config.yaml
horizontal_flip: true
encoder_depths: [2, 4, 4]
one_sided: false
adamw_lr_other_params: 0.0017
steps: 5100
adamw_weight_decay_other_params: 0.01
Rows from block 4 of the text encoder of a small contrastive image-text model, named by matrix and row number. Rows with one number belong to one neuron. Each number is 128 + 24 x the weight over its row's rms, rounded and kept within 0 to 255. All counts start at 0. Numbers have three digits each. After the name is the row's rms in percent of the matrix's.
After each neuron's rows are labels from the 100 texts, of 14976, where the neuron reaches its highest value: "fires on" is the input token at the peak. Only what is clearly more common there than usual is listed. The data: made-up ball-and-stick molecule models.
# fc1: MLP up (text_encoder.blocks.4.mlp.fc1.weight, 384x128), inputs 64-127
# fc2: MLP down (text_encoder.blocks.4.mlp.fc2.weight, 128x384, transposed), outputs 64-127

fc1.104 097:108132129080112160100145115140096126133132119108124108146144150119125129116154110179139102141150152153146087095142111111111199096124143091167133157102089107141143108112109121132135108133147144
fc2.104 105:149124119139099082153105123106094140108140144125142118138099072113112103116112112135112135121134151146095137147114175132157142112161172117123138156128153156099112138131156111121123130129123124
fires on: "white"

fc1.187 110:134144121088128118146081132149153093096143129109124168133113127199113126140130128170148156116075177151110123157115136180137142132127180112118146146129123111120117106117122125114098095164166104
fc2.187 114:144117125130093129117152132126119150118120123150144120140163121115084118108115093089135129070163086142114128130097158127137131124130110142094156134152130142139123138113155177133137138087103177
fires on: "twelve"

fc1.155 116:086144128150098113122125158128152127134120156067122095164138125131147176142133112152137160101106168138149077106125113128111168146102150171154113145116130148123173138084147149095146148147109145
fc2.155 104:127134136062128139138117097167091101164169115151131145123107124125140102119130137143116128159099137083110141097148168120158109136128131103148113163098103150136120142134135155159116131109155065
fires on: "green"; "purple"

fc1.342 086:161162070112114135073148138161114140159124132123129128086142099090131149142126118141107133109161135113128082146128147111163123164121140142157166117108112067116114119119165113123108123183128157
fc2.342 093:145132132121137140147120169130159101114130145109140085121111192131118132104136139115116142126111086133157148113146094168124192135106134116073106115128155123158091154103112151129114102107101139
fires on: "orange"

fc1.120 097:154138183150128094138134137137147159111161113129124110130143144094089151152148150151098142111143154155113101118139153100079105131140190153100115133114159081154097096102066134140138135168175112
fc2.120 095:100127088128165134128142099126104110099114118135092146134155093126143079131098108146156126091137088115133132166112158083119163137126143138163160151155116171174141103106196098102113139084131143
fires on: "twelve"

fc1.46 097:134115179168107145094133119163150119147168123168133101182096117121142094141068101150098152128113139121172106154146165115114146127138167127139148159141110148113131124106101123160112106156127130
fc2.46 107:114159080124145171128096099119121126096120119080114168136160098145107128127156136124136112087161132132116111145100097120113130161097110119105155142141132126169131125147166122119160140095132159
fires on: "twelve"

fc1.336 102:091084123094155097143129115157124173131136121134136123110135079136128149150128111102126113100150084107098113174105108135098144107089137136076153123114166123168123122133111133147120103160092112
fc2.336 086:133172172091127091078130118161129104127098105173154120136095159122128112124131119130094104126089186167146192127147154137122133162133064170121119144154130136110148135136131111156106103175147118
fires on: "yellow"; "sticks"

fc1.213 105:120107160145173105118101147134135132131183181104117108153110114134176166118103121110140140123162089123117157155097150136106108117112093110138167144152121103125158118146139113113129160159137084
fc2.213 091:121118104094127179171143118098118114109074101143121146131134096137101093130166171159109116144097173111156119104157114131123156138132172155128140152153117134139087119116101139151124099111119178
fires on: "green"

fc1.24 091:128129138117106146073140118152149127088139088131127134162103094161095140127142162159155140103155148121140142103150132146128137119150141140110179128118140097126097147088180155148130115128124125
fc2.24 103:135139126152114137150133150105132121175101174129125135142134131109128122107119127090119106094149188120117139151089150140129149124101104125079125140156132147148135139147145132110127167133156130
fires on: "twelve"

fc1.367 121:148161139105110103163126103177179121112149137098105146069133125140096111086145147134120130113111063151107104143124138105114111076128106102103109127108137168137125115129110143124122134194166096
fc2.367 127:082123158108151142135117132104129116119169104125127134144141086134137136134102125147076142088152173146124103105161086110141165146083155068149163128140129096131103129108147121153083147110121175
fires on: "in"; "purple"

fc1.156 090:112127137099103099130108152117135068102141099116148089087105150116097126121150114146112124102138108108102113117169113143128126124074135118148106111124081103141165114089131184113115087149125137
fc2.156 070:149145148172165112142109110135189131149109144149121122172134154123142120096112137130126165149103096128160130148145145098109133142122138159088137129106139114105130120168073143187134155146129096
fires on: "yellow"

fc1.285 088:103136114134145127112131149109148143139128108138146079165106123120102148148151130085081130095120171104125112106164117097178153119140159151152132131086137134153088092089135119111107087114145126
fc2.285 082:142146128148157132125103137125110100089104129112124145133146108175099082134132152111141120120114121165140144179125101097106145131109122112065127121152141139136145139135149132138152155115140118
fires on: "twelve"

fc1.332 081:111161175127125159173088108124106155100196126080125145158091098103156143164117130113097130105141102131181097174147151137139132114104107168093167124156170083108134108136134125132156144129089153
fc2.332 064:166170102147142122133152160135100123152081148106117110124127149175135101134136134166138123126126157153090106110150090149145135088140138123157104134109095152120119106163177128160101096132138158
fires on: "orange"

fc1.204 091:144128091134148162157138114088126097131114099146141096107167160145147118174130107144077133159165146142100138189144081145130092129097129123103169148142101129172175149074167140127121153165138137
fc2.204 079:107165159124151091145086144174107153138176130138152136125112075106158138113138135110207118062100086104141129094128147133092138128129125175148105090104153125088108131138138103116121100139129091
fires on: "yellow"

fc1.277 096:134119129088124110103144121091144100147180147097186102136146150095134131106119162096097129133136128156122150140180163113134112056119116178129126152134158114125128093103154148081097154158103132
fc2.277 089:123107157171138116144124145113134123116089157123149119122153112191126122146157124146109126136134148125130107119125100138110124207122141057087116100093144105160103141072082137118146110099118138
fires on: "red"

fc1.169 082:124145155121105111161100137143139139187105093129101108120151098126094123161112085158118116151139131150137109131164161133175153100168113116118103119108153137135154135141170121138119133186124146
fc2.169 063:133116111119140146104146120173106115091131172135133119097121142121150119128151159123126131110139111086168118147088113119084124143106127145128112146111112124102134134127095147123152129071117083
fires on: "yellow"

fc1.341 091:110142141117173103070109128170169102112177119120116092170138151151089168177116143135118103171147101153107097135130143140137110122112112111103126094148092128102098126160109120103128115114114152
fc2.341 077:153095094144118161146155100118108147167105123123098112086136099139162144101166133113117171097086167129114153141144143144109124130101161139140154135099091123155164116095170135152103118144104123
fires on: "red"; "purple"

fc1.123 095:117132159130113106125129164148114129101166127091127162158098110156152112123103119116179155125127132167104120176117145130156140136151102173161108138110105164140154086133151108129138104101135152
fc2.123 069:147109137081165150136080058103138119121120130139119097128149104163086116098142149113130109104113134097125118097126113122146144160095146118123140140137148112133065150094129135121120127166136119
fires on: "in"

fc1.331 100:144087138123128128099106140138164115107116095131133095123124164081136130094126106153139143163158109137147123162125141111106155150133121135107095117141089144138185162136101105127132154163112098
fc2.331 084:141113143131166131100160162124128098141136163090130113153167088109135143151165178124102122086132147090151111084129149112172140068120122165182146119114171123104110103129118166110135138131119136
fires on: "red"

fc1.270 105:100090175117080130132094120099153140135115102107120119156138127192103102174176121128107155131136195138109101134124143121138150135122170122159174148112118136158120133101133109109086113127128115
fc2.270 132:137160137110150156131150154157122120135147138161157120165143086098144130089092101124145131056138113123097138151112132146118155135096112122101130156136131135129094117141164119125133132113175163
fires on: "twelve"

fc1.216 091:124125150142169134088096065145091155152163138125117135086119115105159186108141106162081174116119147165148107110156115117143115094127141145117132106116146138147133133120127137106090122142135129
fc2.216 083:074152152098124146126098134133175099141121144163121119156135115126125106088125127121134153111155136131108120139152126135096154143078140073143159139097096158140142097118118121137099160108140175
fires on: "grey"; "white"

fc1.64 084:161142155135166131190155141099104097107161101130173120125155150172118097133130111108103075108148096146095168134123135132108160123120110135127192131125115131128104154135132159150106150121101132
fc2.64 077:143162131108110164097133142121136155106071168113089120136106143106139150131120147129130160113187157097148097151146125120181147138089110129114109133120110116161117138154166098128130119135119157
fires on: "in"

fc1.363 140:124134132136119119108117168155157131138129085145159131105120087182111141123114081142134135104100138149172130151143140159129160134148143137117132125180126114136106146105154106087067094141148125
fc2.363 222:152134163131108159087119135126127149130119146116128127168135134135109115123123170117131106091189114081129100126077160101112145174107103154096144147107099130133141074131128132140145174111123173
fires on: "twelve"

fc1.206 099:118147096123130080164134110154156109110116143150134149125140138136118169134128122112101144101133125151102152140146151153086141143115135120137135174090120120153150141114093150118094143131114143
fc2.206 115:148143150127108128116108172173132121132143122080162090084140113139108106138131147133141139087134112102124125131117137114140182155133147176125146094122171113118118067114141136116114155115097157
fires on: "in"

fc1.344 103:156131183136126138149147100100116120114166107108151141107111086142142178095117130157119118129105152175144121139133107148120118081138112171147152141152082115091142100134113129112100116145119136
fc2.344 098:095160108096128102140135128126168154140116171094146134156130113146142057132151147114158103100111129110126187138161128104113130181139116140123130124115115130152127166137147134122118132137135112
fires on: "red"

fc1.211 096:154142146104112135134100120174135158101137136119106110108137149148160125139145128149105089131151120131156129119124120112099136103095120124118102077112092101141129127136057132162138112164134120
fc2.211 104:121134111106144137107149152121110112159193119111184124132144074121102153104106106122127120102145159120064102141113153135155160122131151115129176155161157129142111108093183122130106144102129130
fires on: "grey"; "white"

fc1.129 098:150120160123131149123138142168132125102154139144122110120178160103095119143123119123111126094103143130135135131148142117144121133123140076159155091103067127154152181116098089105164098128167122
fc2.129 083:156114122105138117171102124136080131153113117149137135103079104119132119132129136102149106166163103108095125146189099156145152117193101140100126125111192122120122120115158147133101134130118110
fires on: "orange"; "green"

fc1.122 101:132122159157111154153129190122115136100179159124150128120138102137161151163101177129132131119170119099162121135128153082110179106119156127141108117153135157128157147109156102127160136121096138
fc2.122 097:156122121103152135120156088137156149148087123140173137156098152129160117145171113140130126110121125155109117144112116187156090154103123142124141111143119127104131120135120156142138106123168114
fires on: "grey"

fc1.380 101:143127097103147114136118143122118129136160079159171124097141136151149134116137116165118109136091121127148135107137083166160142118127167131182142080104094161169171118143141151117101104109169145
fc2.380 101:103099135126087123146107143150135133148098173102108125140099143088113099106134157067153150109146121133129154156099157109115094177103102122122128149182150116098113159143140142115136138138104108
fires on: "red"

fc1.127 104:129158121075139125149140114128102167105175111155092138127100079117094172134120101145156131107169150125146109151134159122125108123174136136113173135129150132123152118092106085132139133117163120
fc2.127 089:124121168127105139164100126142123097131090132108148093145125165143149086090127125124128122105141103104135140124153076168120113109092131138134094150128092115149120150137153192136115110151091137
fires on: "red"

fc1.323 091:117085102122135169176094141172106155143181085176119102175155147124097102124122123118132101125089124138141115143103135178157113109108129143140142148129131103117102110113171115138095143109157120
fc2.323 098:133161129136103074070144133125135125142077148128140136106117121130172162123150117147128181132166133126156141133157105102120138149134135097124120101107111155152155148135076150133118106119093145
fires on: "red"; "and"

fc1.226 096:120134168101147092125139105136114122099174123149144115155167098091138116132157099132119108120140114121091089118110100097147122108151113083098136132089126100112134103149144152112098100118108147
fc2.226 089:121150116124101128117095142174137123120158168106106113144136107149144115089112150144074126089123145126143130134134129158092156131131145124136162157166104107135147132141106176180100139129111122
fires on: "in"

fc1.139 111:107145102116106105130117093169126148158171149129165096113141117180114115115093163151100113142142128133125104111136115104114132104131142102134111114114101106088158093095088159144115141161141136
fc2.139 161:125120130160133132095155147144115106126166132105140123139160125124130097134135101137113117119106178168099104142115108091096175135102109098114146179142149126094112150111156132161114119114065144
fires on: "white"

fc1.111 085:121102148109121129128142112149089096144150126112154096165142090104087139168128134110152114115133130138153100126153093132120106104081116108156115127168102146088137110112103135129152140141117143
fc2.111 077:124155094137166151158100113135144144106121079182136146108115108167141081077111086145150153126132091152116155116098168131080106123119134168121130133097146119112157139104166128139141137108136109
fires on: "yellow"

fc1.83 091:120117128128098110143132167169135175109157144109106125144171156123118133150121106164132108133152107123144097115136145133128122097142142136094115075101134101120173123170129130133164176165133150
fc2.83 073:138144122106163156109166142120136097132099130135183089114084069115128126139132093115128134082111145172127122145137112164135134173095141131161163146167112143123117136104155133138082103100121101
fires on: "orange"

fc1.193 101:138128125095145134125117135149113107103119120096135127107159158118152142121148145150151136111185139136151141156141107120144131099102167147145138153140153130130158130086118136099082132164131142
fc2.193 106:092139173142123124168148067140137157114139140121133148108163144081143114133117124149113092167115127102127132146152138129127145159190089098094098141121117125142130140170108123147177151130165102
fires on: "green"; "<end>"; "yellow"; "sticks"

fc1.286 097:081141137117122120117120139136099139102136082141106106177195089096147126132167138118106120112132115131142128177160104173153104124101125130147170140141141131102136145106164158119147124115126137
fc2.286 080:164145074151114165133132141168103116090139129126119162127074160149135113143099131110134169114132101169119164126103122103178138142140162128126108124136110149157117087128143134154116110128118173
fires on: "green"; "orange"